A small contrastive audio-text model, trained from scratch.
Training: adamw at rate 0.0014, batches of 512.
Rows from block 2 of the audio encoder of a small contrastive audio-text model, named by matrix and row number. Rows with one number belong to one neuron. Each number is 128 + 24 x the weight over its row's rms, rounded and kept within 0 to 255. All counts start at 0. After the name is the row's rms in percent of the matrix's.
After each neuron's rows are labels from the 100 clips, of 14848, where the neuron reaches its largest size: "strongest on" is what is common among them; "loudest" is the band of the loudest frequency at the time of the peak. Only what is clearly more common there than usual is listed. The data: simulated sounds of rotating machines with and without faults.
# gate: MLP gate (encoder.blocks.2.mlp.gate.weight, 672x256), inputs 64-127
# fc1: MLP up (encoder.blocks.2.mlp.fc1.weight, 672x256), inputs 64-127
# fc2: MLP down (encoder.blocks.2.mlp.fc2.weight, 256x672, transposed), outputs 64-127

gate.159 098 [141 143 118 128 160 128 121 147 108 141 180 136 128 140 144 108 113 102 145 138 134  80 104 106 119  97 105 155 109 109 105 160 118 148 148  95 112 192 109 108 127 145 126 156 152 129 119 141 121 132 124 124 144 111 101 104 151 121 151 126 142 158 119 114]
fc1.159 089 [ 90 131 116 130 122 101 146  81 133 125 133 130 164 171 110 139 161  92 125 137  87 151 133 158 122 163 101 125 130 117 141 132 147 124 159 115 142  87 119 123 132 106 143 105  81 139 122  93 121 133 132 134 111 129 135 147 135 131 121 163  85 110 121 123]
fc2.159 088 [121 110 113 114 145 109 109 144 118  98 114 105 119 137 174 155 130 135 134 112 152  90 133 112  95  86 112 115 154 118 175 157 129 101 123 130 104 117 121 110 120 143 109 124  96 149  96 159 104 157 140  95  99 135 121 135 136  97 103 159 118 131 129  86]
strongest on: speed: slow; quiet level; thin (high-pass)
loudest: 1000 to 2000 Hz

gate.3 104 [ 83 125 123 155 148 113 151  88 142 146 154 156 108 140  89 119 128 120 124 129 126 104 165 158  98 180 151 140  94  96 107 116 149 133 178 102 166 148 152 148 149 189 111 147 113 147 136 134 121 180  71 134  96 114  99 124 116 124 131 156 161 132  99 116]
fc1.3 097 [115 114 122 186 140 107 112 113 112 166 140  85 121 124  91 116 102 154 112  87 122 148 113 147 129 163 201 114 129 120 147 132 127 105 137 114 145 128 134 157 147 149 146 146 107 120  78 105 121 115 122 135 130 152 102 138 103 167 117 162 154 110 109 136]
fc2.3 101 [ 97 156  78 146 117 123 124 151 147 126 164 126 104 166 150 131 108 139 151 112 130 112 115 134 181 138 141 115 140 144 138 104 128  93 157  70 164 148 117 130 118 162  92  89  68 103  97 132 113 127  68 119 130 140 127  99 135 141 137 138 150 160 152 111]
strongest on: speed: slow; gearbox; rattle
loudest: 250 to 500 Hz

gate.501 097 [104 106  78 132 164 119 193 104 134 119 156 134  86 169 131 134 117 134 133 134 143 109  78 144 130  98 153 121 142 136 124 158 102 133 172 152 156 145 124 172  90 119 160 112 171 109 103 132  86  88 133 174 131 123 121  95 138 136 140 109 146  91 148 115]
fc1.501 100 [ 96 115 100  97 163 123 103 148 141 112 139  90  99 158 124 117  99 150 125 127 126 118  94 146 119 100 141  94 147 177 127 169 122 114 149 148 188 145 119 184  81 126 139  87 118 112  89 156 117 117 113 144 105 120  80 104 174 137 110 133 138  94 118  95]
fc2.501 101 [123 158 125 141 135 116 118 100 139 135  97 111 112 103 157 122 161 118 128 136 136 173 128 129 155 135 167 144  83  95 145 113 172 157 129 111 116 137 137 131 114 121 161 102  52 118 107 121 108 121  95 113 128 133 132 148 159 144 130 161 162 103 162 131]
strongest on: speed: slow; conveyor; compressor
loudest: 1000 to 2000 Hz

gate.108 107 [118 152 133 156 149 140 140 146 181 144 132 124 118 140  84 102 134 131 154 119 135  91 123 120 109 132 144 133 131 145 124 147 139  97 161 124 125 141 136 161 131 136 111 139 105 153 143 126 141 158  95 122 111 115 124 113 130 126 128 156 145 128 122  95]
fc1.108 072 [115 120 115 107 132 120 178 113 137  99 103 139 120 116 152 126 145 107 150 132 122 107 122 158 139 137 134 180 131 115 102 134 140 136 149 126 167 140 159 105 128 153 131 169 160 114 168 137  91 129 121 137  89 150 114 124 159 128 146 130 136 172 133 131]
fc2.108 074 [125 127 136 149 148 161 101 179  98 116  70  98 152 136  94 112 149  74 135 132 173  81 100 138 139 127 141 137 127  83  88 167 111 176 124 129 133 146  93 128 123 148 137 100 150 120 127 126 133 136 125 134 172 154 100 141 147 139 102 138 134 131  96 128]
strongest on: speed: slow; compressor; thin (high-pass)
loudest: 1000 to 2000 Hz

gate.50 105 [102 154 100 108 123 131 150 106  96 164 177 108 125 151 132 140 176 158 137 144 119 155 114 155  96 140 102 152 138 145 135 132 120 125 101 135 157 173 155 119 166 140 125 148 108 122 158 135  92 187 127 144  63 153 122 137 121  97 110 147 163 161 158 134]
fc1.50 114 [ 89 104 109  86 129 147 118 111 146 114 157 137 120 142 146 136 119 132 100 149  99 109 137 122 148 117 101 149 174 139 140 124  95 133 114 154 154 122 123 117 143 115 106  91 141  90  89 109 112 116 128 146 150 146 120 111 204 122  68  86 114 115 110 161]
fc2.50 117 [132  89 126 161 100 175 163 131 127 137 109 122 141 127 165 128 104 135 139 144 126 115 140 136 139  93 124 161 165 111 100 145 182  99 144 132 102 140 186 152 107 162 132 138 144 144 126 155  98 125 137  89 170 122 183 144  94 163 152  72 114 113 160 121]
strongest on: pump; text has "speed"; speed: medium
loudest: 500 to 1000 Hz

gate.35 096 [116 182 163 137 131 110 117 137 172 175 120 103 131 119  84 138 130 116 141 123 161 124 123 131 121 136 128 119 137 133  82 136 131 109  98 115  98 152 103 135 139 149 150 138 126 183 177 109 130 149 124 101 107 127 145 133  99 163 134 178 127 136  85 131]
fc1.35 099 [121 157 146 139 119 146 112 131 140 164  95  99 101 118  61 159 122 136  98  99 170 141 140  90 115 122 151 115 160 133 121 161 144 121 104 133 145 127 102 167 133 156 159 123 119 161 176 104 129  97 150  94 117 172 164 140 102 157 138 166 120 128 124 146]
fc2.35 100 [182 119 131 171 121 104 122 172 100 144  74 148 119 146 132 130 111 136 124 137 137  85 116 116 175 163 139 116  90 117 122 139 127 105 146 139 116 162 131 136 129 124 130  95 154 138  98 130 175 116  95 133 159 120 127 120  96 143 169 181 148 120 136 103]
strongest on: state: faulty; rattle; turbine; bearing knock
loudest: 2000 to 4000 Hz

gate.600 106 [ 97 126 126  80 118 195 124 120 128  86 109 125 117 156 106 114 159 117 149 123 125 161 113 134 101 103 112 171 144 137 116  91 106 104 138 141 160 114 167 113 133 108 128 135 133 113 105 124 112 129 133 112 142 158 168 113 162  64 104 120 113  97 152 122]
fc1.600 110 [170 104 127 123 134  77 151 179 159 116 138 139 116 107 104  99  93 139 161 144 139 115 133 121 145 116 131 126 139 133 118 126  93 105 153 152 108 153 138 121 114 107 125 155 132 159 116 124 137 184 117 116 163 110 142  89 150 119 106  92 175 116 136 112]
fc2.600 108 [112 166 105 117 165 171 125 128 202 128 103 141 111 136 111 129 169 122 120 146 129 144  99 123  98  97 114 151 122 167 111 136  86  73 117 119 160 109 131  92 103 128 146 114 159 142 149 161  86 128 141 117 147 144 125  84 102  96  85 124 100 110 124 129]
strongest on: pump; bearing knock; grinding
loudest: 2000 to 4000 Hz

gate.624 090 [105 145 146 137 156  78 159 157 147 135 151 138 124 120  95 124 158 113 155 146 124 110 128 144  83 160 153  79  84 113 100 124 166 111 141 103 126  95 117 130 142 112  87 131 112 145 144 134 114 139 108 127 103 103 135 154 120 118 115 153 136  76  96  84]
fc1.624 092 [120 148 130 139 146 133 100 100 151 126 110 112 120 199 120 145 138 155  87 104 163 107 147  99 171 145 160 120 111 105 125 146 146 153  99  96 158 163  78 120  63 161 123 126 142 112 144 108 146 125 107 116 126 138 150 127 124  95 141 158  86 153 153 143]
fc2.624 094 [124 100 110 140 144 108 102 132 140 136 135 121  87 128 119 107 124 113 136 122  89 114 123  76 115  84 137 167 134 175 118 144 125 136 173 174 101 133 153 163 140 130 129 114 151 138 173 144  97  85 137 159 147 129 118  50 150 127 101 112 125 106  64 102]
strongest on: state: faulty; reverberation; rattle; gearbox
loudest: 1000 to 2000 Hz

gate.623 103 [ 80 133 125 112 175 131 133  96 143 131 148 136 106 124 125  79 123  68 122 161 158  85  90 167 125 134 102 139 123 111  85 150 124 123 161 100 117 124 121 140 101 147 119 133 150 140 113 148 147 117 110 125 106 164 109  96 135 126 113 110  94 123  94 128]
fc1.623 099 [133 135 176 160  87 142  96 100 133 178 129 128 136  91 150 114 149 123 127 129 151 129 132 125 152 134 157 138 139 108 104 143 121 139  49 110 143 157 114 114 133 162 182 118 104 133 122 111 159 123 122 136 135 139 108 149 158 145 163 159 119 119 181 144]
fc2.623 101 [134 122 143  99 132 166  87 140 157 157  94 125 125 115 156 178 146 141 109 161 119 123 158  73 142 139 116 175  76 147 134 135 142 157 107 140 115 145 117 101 152 158 122  93 142 149 113 134 179 137 125 158 152 114 105  94 122 124  91 110 135 148 132 100]
strongest on: speed: slow; rattle; pump
loudest: 2000 to 4000 Hz

gate.0 100 [143 127  95 106 123 121 133 142 142 109 181 103 117 144 122 129  81  95 179 105 120 106 138 148  95 118  92 137 152 114 150 118 125 125 171  89 131 166 133 112 124 144  77 173 142 128 146 100 102 154 130 114 108  74 138 117 105 133 123 130 148 110 110 129]
fc1.0 098 [130 170 141 159 138 110 139 158 138 117 138 127 127 165 142 152 130 139 166 119 146 120 121 135  96 132 118 112 132 111 134 135 110  79 105  77 106 148  95 164 124 166 151 154 132  97 112 158  74 139 144 137  77 107 158 137  96 127 105 166 141 121 125 130]
fc2.0 101 [134 130 105 139  96 171 134 109 135 156 114  88 132 147 167 126 107 141 136 150 133 120 127 147 175 134  92 133 121 116 165 112 122 157 121 109 131 155 156 161 109 200 139 108 135 163 117 124 138 149 150 125 138  89  89 140  91 137 118 117 105 138 133 141]
strongest on: state: faulty; imbalance; rattle
loudest: 500 to 1000 Hz; 1000 to 2000 Hz

gate.302 102 [112 127 112 130 129 112 148  97 117 138 134 172 158 120 125  83 117  71 175 169 109 138 129 143 125 111 111 121 128 103 121 102  96  67 157 108 101 139 144 112 144 133  96 126 131 155 134 147 111 133 134 126 157 129 151  90 145 133 117 118 157 123 123 120]
fc1.302 110 [ 92 163 123 158 110 168 173 127 141 145 155 127 139  87 166 131 121 122 197 149 124 104 111 144 161 145  95  89 174  96 129 100 167 116 131  98 100  80 104 124 124 160 119 139 106 152 122 137 143 119 122  91 116 109 129 163 108 105 195 128 109 139 142 145]
fc2.302 108 [ 97  89 127 124 112 126 130 161 106  97 126 108 129 132 153 107  97 141  87  93 132  93 147 152 154 140 138 119 129 111 127 165 161  97 143 125 139  86 150 169 146  89 128 131  76 160 100 138 158 126  96  90 123 115 147 153 104 126 143 121 133  99 152 161]
strongest on: state: faulty; squeal; grinding
loudest: 2000 to 4000 Hz

gate.201 108 [109 112 152 159 146 102 158 107 130 159 116 160  93 114 124 109 124 142 118 150 138 139 133 113  69 142 130  96 151 148 156 119 133 102 175 133 156 118 115 147 129 116 112 124 163 149 112 154  70 125 147 166  88 151  95 102 141 148 102 139 177  83  96  95]
fc1.201 116 [ 66  92 158 139 128  88 127 140 165 151 151 135 140 152 116 130 117 126 125 124 118 111 141 139  90 160  93 141 105 160 108 130 168  93 145  91 143 134 136 108 155 111 126 151 134 144 113 135 108 126 109 117 119 130 139 119 138 117  90 142 137 132  87  92]
fc2.201 119 [ 92 169 133 119 142 143  76  92 116 123 151 131 143 130  82 156 102 148 127 118 156 136 118 144 116 143 113  82 142 109 151 145  88 127 154  94 140 127 127 162 147 181 126 129 107  98 107 143 135 127 108 142  98 138 129 133 102 202 150 137 162 104 127 172]
strongest on: speed: slow; gearbox; compressor
loudest: 250 to 500 Hz

gate.109 094 [106 108  90 113 123 109 150 157 157 160 175 116  87 107 136 138 141  67 190 134 134 104 140 142 109 137 117 123 147 118 109 129 158 113 129 125 120 122 135 115 134 156 135 123 125 134 144 123 112 157 105 130 134 139 157 133 115 104 155 116 139  86 141 109]
fc1.109 090 [154 113 126 186 101 109 114 157 165 131 121 117 112  83 135 156 126 114 106  82  78 136 110 142 142 140 168 108 128 118 163 123 144 105  88 104 131 131 134 125 119 116 145 162 130 169 183  96 154 114 123  56 147 132 123 137 123 131 120 140 106 117 111 158]
fc2.109 092 [137 200 142 119 149 100 114 142 142 127 129 145 139 145 107 129 123 137 115 132 124 163 140 135 109 124 177  71 113 143 114 124 114 119 105 114 121 105 111 111 115 105 140 162 135 109 137  80 186  97 101  88 129 162 145 129 145 109 139 160 112 145 135  88]
strongest on: speed: slow; pump
loudest: 500 to 1000 Hz

gate.576 107 [ 91 140  97 112 142 205 143 133 125 122 133 127 148 152 148 131 155 111 111 126 136 104 105 137  82 120  73 173 100 141 142 132 123 133 109 137 174 133 116 111 122 103 104 121 167 127 128 166 126 169 122 125 126 127 117  99 157  86  89  85 135 128 129 126]
fc1.576 111 [139 142 177 161 119 135 110  96 121 144 109 146 103 119 112 130 109 145 132 152 111 109 131 106 136 153 165 107 153 140 165 104  76 116 114 108 167 143 121 179 130 123 159  81 153 115 136 140 106 111 156 150 118 171 133 135 152 113 127 166 129 107 146 150]
fc2.576 113 [143  95 114 150 152 108 108 124 152 133  93 130 149 159 153 141 144  87  96 177 130  88 124 140 133 168 138 134  71 140 167 161 156 192 129  90 103 127 106 109 121 102  61  87 142 106 103 140 131 138 124 139 116  76  72 102  89 134 124 118 117 150 104 107]
strongest on: pump; thin (high-pass)
loudest: 1000 to 2000 Hz; 500 to 1000 Hz